Rows from block 8, named by matrix and row number. Rows with one number belong to one neuron. Each number is 128 + 32 x the weight over its row's rms, rounded and kept within 0 to 255. All counts start at 0. Numbers have three digits each. After the name is the row's rms in percent of the matrix's.
# fc1: MLP up (model.blocks.8.mlp.fc1.weight, 256x128), inputs 0-127
# fc2: MLP down (model.blocks.8.mlp.fc2.weight, 128x256, transposed), outputs 0-127
fc1.91 087:174161095172074152143135154104151145162144115075089206100166134133107093124162086129155159121159107111079079156067153158116087101123124136134116102127123129159106085154135073069135125151158071137143122139154133139176179155126125125103116132092212106179158113116106085132108099142136116062168118062113104102137069084133161120102120161106148169126047101123147083115074138093119176116073
fc1.92 134:133073099161075103150140134155066092136096103089127098099055138126084140135171141111183129108176056173100137107107140131120102098176203212172155076084147122176138155073075129165140144132111168094156122101163142174119161112160156128191165120132107146133104083107121125171101081120110074130115128085153133118180160126085129129085078144120143111084110128148153084167161131139131145152111
fc1.93 106:136094117122153084090056106129165173075104181155175135132125150163115101071176088148108127154159094074130136127093149186146104089153132152128166129099160123107130132097104083140095122124149119139117111062140048085197153163071122156152147109052167175088118137124135085155092126135134141116099130127140139181134144109148131114132177133147094106161080152158055104152106212149170100140101
fc1.94 108:135078144141133095149140085139081128126141106102162101102117104121133126080149139157153118097151112141085141034150139097166144070157148027173151120117109097154125143089151149164105056165107154160101152057148124103082091147085137139149119126066101059145127125141105161122129176109114158124144134085146181116153101142167086109145183074129175111091143122149136103058096143132157075163082
fc1.96 115:160175115171147152081131092153173137131150108155154129118123168093132192110154141155120184087082100135157038189121156141149150134146098111106107066126114111105136153146110132153172212161108150123143106140136149044139160131102108106080146174081140085163106103182127136122087144192087117136140105177120176102144127179122090116116096121197091134117153126176140105102081108074081115134091
fc1.97 087:081175132190118151170166075097140133193123127130159093115064161112181081123116118160111177170119148140136161164114181102140171131148138151068159165155147107075137081103112152151125121100130107120102124142135135163135046188157129179123114148172146196119157156146127157106122134124093176182129106146094169062138095145100129129092093153131111162028101123180154173103128128126117156113136
fc1.98 117:121099113087122105142148125147132133120140116139142161130135134096122087129130081148097190094138122118121135156127123164181115088128178128110178146093152155103149136095038110080106162079123113169157145183105133130157137094198116202136120176106117206123107161139132184098081123106142132188186126169100108078148080166132147183117094124121116025123049114127140140193129105129148112145121
fc1.99 094:106173098086131165094115136169151148149120109095105130144180070133102121109124086117079141112085127122147111112078088096153070155127113196182144150120090169112163135182110118114150129114067114088140129081119096126144117155181128060100143160147058156132130124128096110122172114098040108136121060148126098115111109094109129144165054081119165126139094050129110173144197128151145083141150
fc1.100 095:097084100132157135129153116161134071158178180111161090161166193104094191084158159108171181133138083148092093094110142129166169139135124173076113094129096120180104060122137137158093153157224092174128158093117125135130129137116132131135177121081153106120129125149122120098078158150164138161098202122112108085162102086137117143063142113136136146109144171119123162090155102067154084170103
fc1.101 101:073171141207095142115117169099060134088143165079115171134099143124151172105086142107139101096112083099169127076097118146153172112151168116097187164136169206174118104155176128151159097113075125070089170151175094164178147127147159185094168105061151125084121169136142138137102109095155108135098124111126143070161144159119148122148171104134170087144104134084134114156117118167116099150107
fc1.102 091:136094092157109092129178113156105139157144111134085133112134104138189140105122146131114094055121127164132155126087145139124138162153128175147060160099111083111152083120086141094145032197127164125057080115070160165057131111107161151172180161175114136153123156178111173127170137164171120097100107114038134101153121154136116129132162137113084078159158108155144126131161158159130096148108
fc1.103 078:158170139165139146124131127122102137163080167098101143194153097122152138099117102111157093149047114177090072164067145166073136070083086062157131095159166143150134156134153130142112097122145136173125117116110119078119170147097108147114151072102134148162109235138143194173087124115111147114169101096129114125108091160142144177144143059134126136120090082093108130168190134124164096141131
fc1.104 094:142114046174119061116170192112129171168101097088076131104166145101154092090088072109146108119190098164153139136133117154076113082098097168108135130164123098121104166132093131168132142107149108132099131104128144150194174080093142126119113116126146132106049117172113102172083154155107132148098164080193144095160123105126148112140180171124073092134118111141173154193176136103177141122145
fc1.105 083:114134116129156125125151154108084180151172073085123155172111135115115146104120139103175170117092079131203113091177142122150153101126105132129114147119059163117139095150146134140096106130190109192190121098142085156192079105153126097128199201112166128129069155109100111122133092156094122114135091158148168167115170123076137175160068099187158130105118129083184149080091155106102120120133
fc1.106 097:125109185082189107106160114083139139149087058194092138147172169097132090142100212085144098083126190119102131160133080108163153129085082127120110150142130102105119123135105133091116104147172163165170100136142132127144161208159117094157114120070094142103094129111108106136102132127101119105113120142168169148124111172105161123137170182130197128112071175092138176101161139180156069118094
fc1.107 096:138145128142110127157134165138082150221112138141123154182117124125134108116094136091112109124145127193125187154173033095160119181171144071110168128134072177106093069107149132096072102108123130091121117155131137167160152092173148100146106087193159141148125172100130116074071158140141130113176129132142142146116112080124114119113161146158191166135128100168158180109122037108112125146161
fc1.108 077:121159088122112143120115138212105087074114107159094144152109150154061042132130107149137109116115128101178183130200117132130171142198129101139115090160109065188103127096119082166114146131106104092140133120144166089126118157081047090112104145134084149171139117168054165095146127163143100060114106094140162144091143131136117127107084093174139121155122132106126118124165095101056104147130
fc1.109 085:136143099083113141154073114095186088152174103127134120119073158095167077133147108102087169177126144094112087089181129160099173102083145142140153093132159149146163151186140147094090163079089178166108149118179101144163099095154153159183181152031108151169117155131165094115152106172133136085128137130134195099136147120130097056125113140131115165129166134098126186145166154133176135132107
fc1.110 082:154137156135086134139110099151162188106092093126099168138076129077120096131172117138135158131159120153100126126064158182147118134069181156177146028146147133127136113146132136087112166058170143143147105166089131105114147132125144123137162113144099151135080166121103081121084072084157168196177067098137139152168106078141182110130122067109141133102160100144090097122205157148125134144090
fc1.111 123:152143114145115085092104124144107173069136183143106088121113107156145099131166130159153113126107107128098198130152186192180132087195151125098150028150192186142128094164100137187144136147103152058135183117115116098200117132118098144108126123145102156122149136137143139107097124136124108080161111154140084092107083124131129204142063093134112062165126094108095107151094110172123114112115
fc1.112 099:112133059120143111126211141101133076223107168157134093105125062156121112178156135146111131141159098129164107106113125132084106180164121096125168143110113132138153128129161112108119161104129108151117121134167166124093148103109115093181073146076134100090090140111213100156160115133147144119076172108147151123154135062152096106105205166125136197139077062131174117104159169176151127112125
fc1.113 114:187164145100115167118154127127161141107109096132178077099138141093152127134057090120105154108104133098154133122111192151132142143109067130115126125123160141046125125198117134110132148094189096125146130130127080103147160109164174145028065112157130128143124172120107053127137138113149114101152108138130102153147144114127039179162110114072061050119107141081090101098109142149132166110111
fc1.114 125:161107105131149114137174106083151154113109167069163147082170104096157131137117106116105076084163147109116109103134160119081074167133100163158117134109124124153104170132107142147174134131073133121115113098143121144168181207091165131145148136130161113147191046138140128146183146141106112118101111095134105127175137100166208090126069118186125165120159102140192099106166172177097202097075
fc1.115 080:131193103064145138123181133108095113118117090069161153178170123143112118127167099118101131207063108131158048119093115216128120168136145144115128120112126094102164093089057137128162157160120168103187164199132177173131143145125154110150103168191131123158080136105095122153111158158147138094159149103078129097178145092111146153140122086168130144172159161141146114106147122124080135141093
fc1.117 128:126149114124132161176123151099142159175157139146193138151167155094135139109118160179117093132127165154075078047124078054168169184125151135153106132161064084098080151114158086106094166142109114147146086093133125100081164102163103120132094095095071091127149140141083152123133176134084165128146176081132172092170173130100145125120134118146092182117117156150157110057104099147131150189105
fc1.118 102:061126098127166096116117116129082079200115088142139141175153105086118140139113134053142072166138113176184110069107134119117100067087093142129134139146089109102123109098124129144170106116095069144123132084076083132109136125120111106139093163086121084113086108075121120103140108127132134063123106110141102132090153107155093087126137120144121174122129175185239177188113175090127088133136
fc1.119 094:127103088133149198126111106122159113110098111080164114116152167120136038161150134121132131081117157129150109139095083063132109144103184151091165076116161116156101136118163186152141172118170154183138108094147155133120082141153127139137156196118159159123102122171117175159087117078120119174119126158094126168098165108107180082114105171107225036136079113132158160143132126098123109103156
fc1.120 072:196133142165107114111145099078128133085168144143097145114156115106165099148099154167210123133119100103174175177141139113115072092148149096119132117177127113078126086138176130146047144103104107108110123084122085143065113210185179174091117084133141075174122141141140153137172116182133159091071131141094140162139085160105156152078084101094138130115131113080122183098142121164161124122133
fc1.121 127:090138116207124172145126088130099139079082151139140147125129132089171157146099147101176081136103126127069128147108106193132114072138119110112140183141106188160139135103108171110116166140155149127178081045083111148081117152077110115130127101154102155120130124137133094125209091122153107063079131124133120144050088089167101123132149171124174125182157133108086087133073165170120110085157
fc1.122 080:126174108087137104076152143148107144180190145100153086102095168086136159177073187116139141122142077073086135119131089131146082147128087134107222097094131104086111123138079169103137135129090139079121202125114118156123104087145110095086143123174101140103162150095089180100136095130102154162145120138140116176154103141129195163061129117074128084134099184116140129133079088113169150155101
fc1.123 109:149163160105131125125125074113134154080220156110044129140112056136162071193059107161122128112050118066149151080109135197156116116119133120102157124168152073092146127115143120134113128105126172156103099097123135052140176141063148151113131115203172129105121138116150124141152150133139175117110103173121112102121124121098176124160131128148143122111123132091103085128090099070105155074116
fc1.124 109:099066130125174138134196089102117085152108134132126191122097161122061163140128148066180151109073094137134078170171165104091090149160103160124085134148068151084168098113130109164161119165140127101140137160149141135152130091172113083138101169068083137133151081129092131107110144122084171130129117139098144113123164123125124121072091065127105126083176115111173137114152200133216142157092
fc1.125 101:078144126165134140100128161105107123182172108130063116132211111102174155161106145104106126111100144127144116126121126097142142137070063082082129144129098129112094115155095151120130145081137024097068114143156082139086136082140144089076164127101107162132087185109145123104139146182127190070104158132109155113129118101138156103115128194099076116164152092111210136188125166128155143133113
fc1.126 090:149090088097104141163143101115117170165149138085166158100106184110184146146149095101169170179051057098112094146070157160126073174124130085104141096147071148146097155126099133137119168116114153190113102192096132095111130134111102121167132121136141142180147112120151106128158094154137154125107133077101122195118182162109187149160136106142099120165110133212147081080119183134155091153149
fc1.128 116:133130082140136169103112212179093113124146160149147120069097106101097072136160120172130191163141100107125125149095170135149117160071109157094090098181173103157118127190138097092157125128166115171094130144130109078141103122161138134073077154203109147137083155116128061100087096087183067180157081096116106145109126120169133115141132093138098104094115063148108114155107121070146133131157
fc1.129 089:178099121149180172163087185125101130102084184056160123152118144124154115130124161096168096124150123158130082132158146160126153131087140150077132169123151119084165160121146119120094162110175124134100116132109108189080154132130114123171196059116091162115104118112128175120087121150155126114138097194196113151228160161180203128119168100157078151116108146103112149123128178107143150156104
fc1.130 109:120154117087207152125152108140090163120099141085109186129130091105129172167123140137102138124082106099162152183149138122091095147125020176108098085137126168144108152079145046108118221061115115100120154179132129083164152146169123129148112179132131150156127159169159112108123140111096183126101145122115065132164138164095189077119108113138124136138106143129181156145103067113130136094125
fc1.131 099:135161129085086103172145125144142114131093070104125161151145128109112172120078104159139094066132170162168137133226126108109093086158163121034143137142124160157135167121150101226107126119145115083123163142095090097079134139133090152137180152183117124125106088156081163112077147135099182133190114156102088136120092138102175147112125144138159094145128158098161114086101113181093094094105
fc1.132 128:111192146086140151089214110115127121145076109137092177107124105156094133110074072108162078127150182167137097107142137158178147138087051113141172117164080134110140132111155067074085078070154132113110146160123125151136104205123143164110146120135115176075100114150139118139081177163067117171154158109107131178115132165150118121091147138122153091128106132104152129124129119075150131153208
fc1.133 130:128088093122158116157136137120062126149136135116110107141111104110109082097089171140166129111129098129110151084123160135099148143145096106087163146184147119163120105110167153133082169107165101162141215144192118149089083124207125152172096127107107079116187126124156187137032073120140167133139145107089144101182118147126123138076121123117103124087101162131140154052118073184119171125067
fc1.134 079:176117153122103135096084068142186139170081150121166150103134132128130115065144114138154114095127148132125095131094136176099149103093093123087119082186113110099152136134129170105118168112131157113138161119122079170093116146128134157157112133141136139146175082091072092128177139070139156164150107106149093143135198088144047109150185167085147112172131181070083164090071071110095110081071
fc1.135 110:166131185132205081120126077085096102139110110144127180120140125101127186182138118143115140108117113150133128107106119149165163105153113123151118136125100126108187129145156146154056115165133184183172151130135142135146109104142118046099092193113061105146172130129137063176105154086082146092116104184089150109163135120163153132139132117159136108061196148160167114093155189107127120054123
fc1.136 114:096130137144179179140156093161071113154122138150141180097104138166159172167140048085085109191073170094079121088120180115069085138086084112150133107134151169117151132135140165113184172119108093177117170096128140132110160123108094114122136126136108125106154174101134108148153132109135168123131058148085087087117149109197082125143100083153113187134158172126090157064130107162096130174110
fc1.138 084:125157129175188173142168066123130155147142099100132141139121103097128155113164129119146119104113077161113136096053098141160119146166113128109081165131097099100136139127119142161109157197105117099099135129132083131085096110050163158142068119148103084148188114104150095145162077113151168149110187124099103184099156172173104140139213155154157118131214093136053108150135141128165148101096
fc1.140 109:106094098198198113132057146117063118132100166085156121138071128122146112145192106167101134163142118121088129158172146181146078157117114155110099132213144120127127119133106207140097085141134117142155030115139153167149116107156107145107118174130106125114140132175149147144071091195105068108120123119111074128132115126125132149115121064155137069123091077148145143099149105145165134075115
fc1.141 096:127153135153103144128125141156081155146166143111139166081118089099151139170069098130152162209101114129131137145082150083137136138143122086139118166163168099083063129108187091146136179110136139221125144139149152160156072113088113100231131105070147157144117100124145128131087125140076157088113134114113164166171127109185139106088103072094146090142133159144111120037131079131133149111126
fc1.142 098:150141122109182149127127053183154121087145138095191145136122096204096161159112144107128131095089058104125144118144193137072101133046080150134150116160110107130126169134138140166134099089122103108160157137112113110149136153170085144098159095153132093119121176102124169161151136105098145194121144175111157137139107079181061116167139119058158104179205163174130143097159116151113143117103
fc1.143 115:103126077196098118115175114072108158182188112171067123170137140104177130094099129119131089154153153172105105185117148106125136142130095114099086163144116145121094132097106140139128107111133103144111187167136094153054130160101167104140102080062177118158129131094083080105109140168120111040100144122096088144110089114122112141187136147144084191140142100111171172112147198077149146130131
fc1.144 077:116095116185144124088196142140150207106099111161123110160093165107130097128115102057167135186130137120124157116161117163168134095119159088085118100100174138077176139148096123172139195089142133154090159147171118103169154109121095140103115180147083114142117127173145173117157165119110120124105100098156196115138093141098178192151147110134191053135114079093138119157157171136115119093191
fc1.145 096:132118143104205073122118153142097160098162102153190122130067123083138122151148165151145158148149142090074124157165118132127126120158105126201123153168113105158126083087114097202115118109180097210086121114142169139120157131137100118132063137075149155111088160120126131115124136163150140071134115066095115154057117103123186156050148071094124177130175144126148125080159121109154174114123
fc1.146 142:049103145150091210149082150165109086155074103154117118113153158129088167144119147107149134167100126205149117114051103130161129197120174137128145148110101109124167124133169150033147125108168083138102108088156138104110121125132177141109117081051121092094128137128100091156144164143171097120127074127103090133076124134155077134111155096111165150114135090194159165107131112151144121185141
fc1.147 090:102122111143102099150106139055173194140081137122123121124183147120194159166150135132120147172183156088120151137132117138104114076124098092128143169146105164103108186103188156088090084075157095096117176139115122107168123126137149110099096100099073132148193105113176157130071151167149160115114124128068083138153158207110118184125082108121128103134106099137122134169059167115097187165124
fc1.148 087:107172100055163179081131141073161172135103076096122121108171148136098131121171157127089132121135181099113065114098152101158172086135067136074126089107164145115116134145162196086154103140074145162099111127090096147114127109161128107128108135131089111114180082175133100078152107141171105094151155076127144137109183123142164129185153217086134187154149183102108129104146136160115151097135
fc2.91 087:099100152094131081108093125088122124108100146150139118187071097110123091116084174152143082136061117107163245074104124074135144138089122120158157162101129136088117194145141151180144085194151184180154121101156112149146117121152109100175090147115070147133131166162146147131112173123113129185092136147120152133134152201135108098113076111179139114136190131165103129160145152145111091148154
fc2.92 116:102141101152165068124144114104105134118184110110123118107128105159148127164090145116120102125130118071146121104177160110137172094093110105083136129127107117090146106127107098117081124126131163084121081103083080062085033121122118158075167131152137146074066130168115117114091160126138122118122145120114113101070099134142080162209196090111125106211106110152066113085134091098095079090177
fc2.93 102:133132156120066197134174162133108117161160057088077115170131121084150126191114190113103211089147225127083160147144124086127123157122129115173137136121133136111141126177142124129093193116081139099144148169123174110110082122102100072079137112126118097112119151078116131109118132090139139133175155161113123108108134174143161135137066124170126089116165137065139143102108069063111169112122
fc2.94 107:128169119117117187148117133101076130068108144139120197117095186156138155103114139082120187174142164118145129143144139110135166149150145186093079180139152126121177126200113083073112150111123116089101083135113151108106179180169119137083139119189152165052154125100155193104184123143132059118066153191115128124110165084127130113114078138139107075170107151122130145118153110109125120101163
fc2.96 107:106069118084109097152133109098110109123157149098087144166204127102062131144137091131145095168174119149095114119161162093138124125121134144147114130164140128069075128099193102109081105133137103105104127098198110197128156117190164078181086162117069157106112123114080124143105136116113187123095132050144134156146155079091188153163159108110083141158120167126135148164167151122184146139070
fc2.97 095:179100117114134098111115172199123115109123141097073176152156146079098193134148142123108144063109105173101106114172069066137118127114143146177113086116117163140087172172148058103122112174166088149146170130169135083126173061120193115110129164100118034143093083160090137170102119139121114099097133128122105162079144136146082145154139145133123064131174162112128117129143125117119087169111
fc2.98 110:115159152158171162165098150121115142171158143123090143141126134148151179099069125105163115118144146172201116130134083087133194148139125168107097096073083142129149135138219141107100082161128088109143074087114126139107118071157136125113160078170158116147178125122110112171116142138096155144085131102174143160164138123158109123106196098180147243101160122128119117075113140160148157109185
fc2.99 098:149119175157107156191178106124116133094121162158143141090091154152130163134142137180188136184156111128100174165152171142087081147124150073125106139157130102133124102099132105146151098109142117178114114189165123115113132171123097180077131135099182105108127124139122172156032138113184064171097136147192123142140106181118175057098103147125136150132100210120134107133109107090089161073106
fc2.100 103:101148166121125170152122096093096153118115099112114128121134108141126136167185112147183165128113118136094135127116158169113126155156130107206079087119121160075152171107146105141119133131040085068098095160100130104110143103116156100077086174106086137140121125097099149159125102130131106082163103092139114152144209076161161068123114067201123142118140077093096109217099149162091151096081
fc2.101 098:186118153141133183165102114182169143201059104170118101109128064136156106161185081133109143182135142119098107151119150068113098148094073142140078089119134091115150141167074167138116151152180103151167121110077146137044120177073101098159063136165107088188159104099124175095115139179126136124128120125147108172123153132112103102090114130141136176141115098154104094115091119136145170140158
fc2.102 093:107104095082111088132052128134141109141104116122132081137119189116114162137146129134129112215137132055148089055145084141157141133128124108130146149150135163161135145119141071142107161038117074118117147202177104115158103106132083188086065080136113135087135051099116109077122156128124079127155150136190098119073125056143122122117130106167130143126078135124136105137106088127089162132132
fc2.103 081:065149098071118154136125181115146152077174089128122135127107164153078129136177119126117118112161109066179134074137108062105124157077132180145125109131120049109158092115132144107148170145131160037109130147132160166158060106116106069167127161107128119106166109108060107135147111122140110169120178096145133139184122120135132078128104142124116116118202156159197116129066128147099088083145
fc2.104 090:082197152137121090086128123118123161112150185100134135112065133104092161149123185186155106092069125119119129181107171097197091075153100137129097112149141105180117071091125117104109114155086178104112111092131100104092085148135153097116179149171122088125166126104153131105113168137114064115102138143147220095148155086138178091148132111147158170093106186092133104089154112075125116175125
fc2.105 077:146133149140144158161089177159130036159148212112110098100098088100182119105148144111095126097180127113075145154120098129145102123119110100140153103080169122173091123155137177097140090112108115076105148149112141093107182172126131139132039095127115098145144101146144115107091174126115123134150147132067117135178117146173149160106196162059076162142179102117116157165138129129180174061129
fc2.106 095:138105081163120117141122154148087111111161192086168132140100090101130177117130073127097204131143106112138180106142141135110122092175169090118117119111142119158143107137136129179118174096089116079100160091148159145056139108108140147090161145146156175149143131173147077071200172112110220146173103114067110158106165106164154176134106074117090154162164112142131084108107122080123190114116
fc2.107 097:113096083100130102098139165128118141114190111133048118093145149120120141161130169180151132130120177092120124121101171139047088103155157111163162166123163147161141081146097096166127173118165129175182166118113163093096130135117087154158165134094113117122088146170118126167155084147127117157129177097185129092108139177133140152205193152086078155178149129129076091135099225147134113123131
fc2.108 085:122073153146133127123099153068142124155104149103109110106180164095208157153097128118119137103137128106097041149092139158155108089127141133154145150115171168090136104180155222080131140133176131112122154100134117165098113057127129134154129090108169091129137163101141082139113126102105122176177125155105118098191123129149130149133212158064116092099092056147104099137084135137200167117150
fc2.109 096:119175164128142150145149147178101185117106145127184154126167077177080184135088190154115092170112186126134135122143086102122102172194125132151126154094085123125115101102187147183145069105161100183129084183066142117111147121118095104114083107197153093146162140075100153085166164100112133150114120147098060112119138139113114144109131184096095106129139131187148141170102095115122153155174
fc2.110 090:053104131107131123140182195140130109118170157085153114131139157170169116154117133173125042146068188136149163156182106083138105129166059086099089157098088142101111125101112146179105110176115145112138145095150174157162151085122133147090147105151134131153163143101148156089190083159069125107138124149141141090108202137051103152097142150178096138150111142124142124091145094118098069122139
fc2.111 110:091214125184096099144152126144118010207093119170204109133080139171122152147140087129134129121138131144156070141141097128166167116088151106114175178111084112150127157109118180129124145095163102188111073145097123145099091138145129116079161143111122128107176089164154164139124136117175106178144103133127141097137145109122084178093143151144184134157147100171151097104120141103108103071153
fc2.112 093:099081144140145139102107104148101142080178120106151102108136170101151121124142126099134177110141077074097177098135095115120124068076117140065132094089095107106061138081121155097095136163171104132159076111139111145172102155132149164128209105144170170107125082146095129077129080122082108086145104146127135074101171189098134186139033152107144069138153162139100080160113147150114125138147
fc2.113 109:102132083122166122137096193097073096127151126170172201087081196144144084080160117076127137144142133126062126070126053134084129104071167122117162121105074081195157147153209107110091087157133077163083157116130163152144107164110149148117148148109171129071106115142131095124161127124139144140130158121133101082172102119156135090103134121119165117155158118146155129098163071123094120167141
fc2.114 129:103148106175142122080158060128159078157130156106086134158198160074097130096121154094145143158154067131109074170134179098131173103109140114116085144082083100123133144144219151146150177147145135143120128078135116140107123073105094091124095137061110079131116146166151136124098175165123174185105167087081098094098113111133052154141146150137149117118154111198116134113092115087113079127123
fc2.115 085:123056130128079128145122098129194148109161165128123128081118158136131153186122117163144120117122159150131194143174166094069177112107101109183054149100111130132123112141157114135157088153196113169037192092134138116123158131201114160160165088102185181122125152126144156146132097110111112179134100148109172157117103144121138125125148128075133118040097108142135138154134097185174134123175
fc2.117 125:173163115125120101117095153144162106130102101179115140075075138158118092112140086123081190142129132120158175122136119192140176088140120135064095157122197157145162103115123133135121096081169080170111094197112154123130079134165128151108103114161168134187160113090140096129143126065163090145106105197111140140113117151079079146065173071062127070148117139113112115119097060151140142146125
fc2.118 088:118160114111142100091181105104151148081131161125119137124133110154116126188187100134096143039087213125120119186063144124092174124087138117152100133063130116100101147117167162114072140161150155085129128081125114111091087134138135091112155162140129150086145123148136061119168170136139099144112168151129167122156129105124127189145116111094183085094128083089022136103161150151167147080130
fc2.119 094:153147153109049118158127063133109175146151108128170163144140149168128210159107084147113178115179117195071113094145150128125127129133118139118152150147075168132140137179040133147142115103094058122162132078124115140105205107151175134068135123124106127163113144097103148081170122102127137119163125103186145104156097175163070148165177115081053106107116125129095155127131145140135158147110
fc2.120 080:099155057137158102150114133146088104176090127139137102153104150060126118120138075063101115131147152120065072138133122103110157104108110129142118114071114140155083161133087078118175178127137116154112125151127114114189144014061090103136084157130102182100143127094096108130092169099109118143178099137143104103167109112099135086135136134128087088128181130199164080158097143075116135175140
fc2.121 146:172131121105105096147170152121100135200182132101091166132145126139107147173128123167165096133199172184130097165165116100104134139133134172133129173180116146089113097113140153097089110104155111082101161160174096174094134161136195113167122122134163169132126147126061127114146162177145166120120162116197144189177138148156170122208154138124119114102166116141175165114130163153179183188103
fc2.122 084:096110146197193156137084110114071130111074079150138116179157098121141114094143086107106125104149142150117125101182145149126163149180170093093097139121111153188161097144169057132112094126128083174144100106126063146140113152095120119125098121101132134175101091172177091159154162103112149079156121121192144124064101150108082087188142126160115186128154079169154166116136165133076101097160
fc2.123 098:104126133160106078178139133128138116145088117141179159108083139146089160118173143099060099157151168154144100174161122109099130093153121144122103123097144112196133143124076116109104109101156051139155158166122169183142100133144096147143121173105140140163114083142153132129140176147045048134152123092191175136143144158219129084121148112100143172122146173134184125069155176159135109179131
fc2.124 113:146185134111129119102126173161089124162132137110123110076109075171164085151100111152077065093106125146102115181091113149123113138088087049171118141137122095172106188125084139078114105082127114125107140113105117114160135173098156135079121073166125121157150146107135099167128113172125118083152134111159168201096083169154147140156158145093148084112128132099167026164082088161178168127118
fc2.125 109:127136131104162149148123100151134133151156121109174125153098165167083141124111107125142144176183074122063178149170141125137117103117176143148158100131128137164108112098151090173156117204080222145155171086124168115127093185082141124101124097163139144135122056132108130092110123081174100122152121117105070127098132174143065148194157055129193175121093134184080137117135130154130151118098
fc2.126 091:113097190087152131107108110102181071105125132093121112157188090107120087114113063130080109125105149183166172099206128130131097106149134149104161155129146113117100150179129104138110109155123124087168172109140075189151107093103151076132106123070155099070109105118101124125139162127091134158092049144152141096161088136138060106082150102097173091109142172056140187144143117132116159107086
fc2.128 120:078107141114154110133119064113084132160098093125134135170097149161123179125105127107176088106119073099143122105170075116111183160153143166162221101073135170117113090066121156167121125140164117120164173128075127107123095105137113175116169117096135062103151110138113135133135120126128137096104092167106141088135118133074132241083126112096140137167184132107120150073151075166123078169132
fc2.129 086:085141145139094123060151152110164119157189084120082179131093130146130136146137107208116158137138160102112174133138083122148122132148160151195095099135116136132108111118070199131166067143106133101150129109112149049208147157119143131112100211080148102102135138086142077108168103118109147129125182137057154097056098126135092153146142106143145174124120118133178105138095095147089078135122
fc2.130 104:148134123121063109132120149098178175107130157152106111115120130189117045090134124127149185142083181202111101116157169126158134147079179132160189193110143141115170168114099082142184110087142106168101129146103134178152097124124135114091076105176140158122136131121049169177107073149111072114146117123150109197107104128134113100123077081146153134117120138096092109142161166174143106082134
fc2.131 094:126114103124178119081132102099106107123132160163108106128176129155172121087142133086131157170195085124154142110084145107215168155128116115230154133103132091087117064134113210095147125146179091152121118077090126096179151079133182136127139111091085147161112119115152101154204133090141111138100137107095167127123157121147097171183159104106120110121063158158086094139144140073136145146123
fc2.132 130:148133156144164058153082108094138129094148130154223101123081145151140143131171175126145095133126103095119125167129129170097121081139125162086154118137107118136141115125093194120115158138185156177132101089124137107127144138127144170177187137123147143219136092109162155141126154094131147098148052179079168047159133153129136177122134113127139121169156107149072073100182087167080083133139
fc2.133 126:163137152120080154144106091171178096096068142175058159072129115164089182110115114117084134087087164172163084096083129134137112116107122085200123174109145158106165141150101111093187101186116142104080142169086114064139113162094062148111088116114131080144092171135063130117170170100130091135136120162109123192121134122156134132117107080122134162107154122086162115120100151105106181103130
fc2.134 080:097130127105081133127152145114070078116184100130173159139154138122118146143094162108188147164142113102130171063157137115186088154152197107164156167047127130128111123134121095117116102111117030108108103122153167097169122151136149133080223074188116103127127169132127122123149165152115107108145136155126144084118113125152179128163094092146097137065096135142130107139213129155121120158190
fc2.135 100:151128056111118105132121123114127162145161145160129135075166167191151128198075163131145137102131124152152070084174164092114098170138157172140173168115111141163110118136096122082186121063134090021119147161111065099129109125118130184152142122103192158135112127129142142078155124147150176128151128084189130098084139114096127140115167081110211114170122138114141171162103133121129166143118
fc2.136 111:134139115151083098160117158094194160115066128071153102113123125099107085106136185156162108095136122136184155179151094141156171111150153155139067104122121097158110147130103101116077080175129122077137133190109159086152083169170174141097146058163127162135116102197127153136074094162094127116171189140153145150135087113107149169122132123141158156093146125189144097170125149096114160067183
fc2.138 084:106086118115120094157119149134126052123094181152107160102177136177091088173135165096132116173173136116107139152153137076081102168084132108150155091121154139150113133104183090128102138088114138136164158080150157172140174145215095124104188097124142126064134088136137149124116173196100091121107055142174141091124133123111158177161094091125095148171090207122166106090094110123124124160131
fc2.140 108:153146106159142104115178134142101111118118076136091112156124119182114147088097182142134099092086084121154122131149113133138199142138152151134168120066147091115191109156177101153142197137161140146083196138125168087071096116086091120145135149112131125106123116105151168142105165146130035095140088137125190098114157077103085172186124119098121184141152162111069092142102155085148185082133
fc2.141 097:125124158108152182133068154147113189064117150146029127088142141129078144093159158117110110117110077116112141142140084143150153063130136141146082122137115112185048187134063073084126136174132186125111118154082097157092145150148122139093147123123103129134127148094118149184130160163087104195101092161145142090044142156153169120155078106116109119094132114175143110131159127135152133127084
fc2.142 100:124143155146089116135150180104132189155093112176102086084105144077132109113123143126124125110192200132149174134085090156202112086196147087074102133136167135154118090112106149093155196136147133123131116092157154170130082156103176154140144138118132158154151091145124109133128106158158127087146128097175065060081129156103189124042110165126136120061092106111076109102135149143097116115148
fc2.143 115:078103105080147083110140117108082069134109117075136144110178134125090128166134152113196118117136076092141151116179105154120169126117128138112188068137069196132086119151101081132088163126115139128155124047156116139141135128122144079137152160165086175129050134160119137091156117122163191163151142111170081107149098134109157106136192161119155108161187173128080158166125122184127122080151
fc2.144 087:165175113084089125160038112100091072119152162093176137106159151175110151139126143176128098121114123169170085171112193105092100138160129108114157133139077151197109131106192131072114078153159119187151113109127143127117105166107123146122102107161182117133170092111135069155150121077143105168156130135090104117142159094178095108096104126100085075152163164163102112111084103061173117116138
fc2.145 102:142121165137113212092100132163129123133141107103100131155183133153173131069058071092098135159121118108110151107130123103110197137192161087121102117130175120096115158133094120087111172112062112083151168122156109119139120134091154144129160130156101123142169146090156099140187137085132106150101118219147148140129099145148131102196168135144050055137127106100119171187060128134092117113141
fc2.146 124:143212132128104117170165084083107091077121130165160099106071138127147106141100105148086125060097154064139068080156149166129128090097072122168129140094119147110119153158113140169129118146123193115101124121046123140116105147081099169117111172179070131151132132127115155146154158111116104119150137141140130154152139134113146142147072107163182144137129180073119068133083086076075154052145
fc2.147 092:153150123123113172104152142143106119109132091146099138147104077110068106112142177082104076094131107188119104153117096069156095151121138132137158067092134076153099092128078150119126173185107145154192048113147075160073123133096113102152124168156188151126071140115085134084147126106146075141119134112138089148106102084122141078095150173125160172125157147105151173086205123146161064108148
fc2.148 092:151108147166107085164120123166067080140151148150113106115115112173158122173089133112116110115088110173126191132118111125083124148099174127166156130185124116107129137061138098140037136116172089115202131108090130111108142098081104155123163099163168133128085158112150104130153153128035110131121088205095132122132122131122095164101148109123143073087121058190187146162096139094124116177162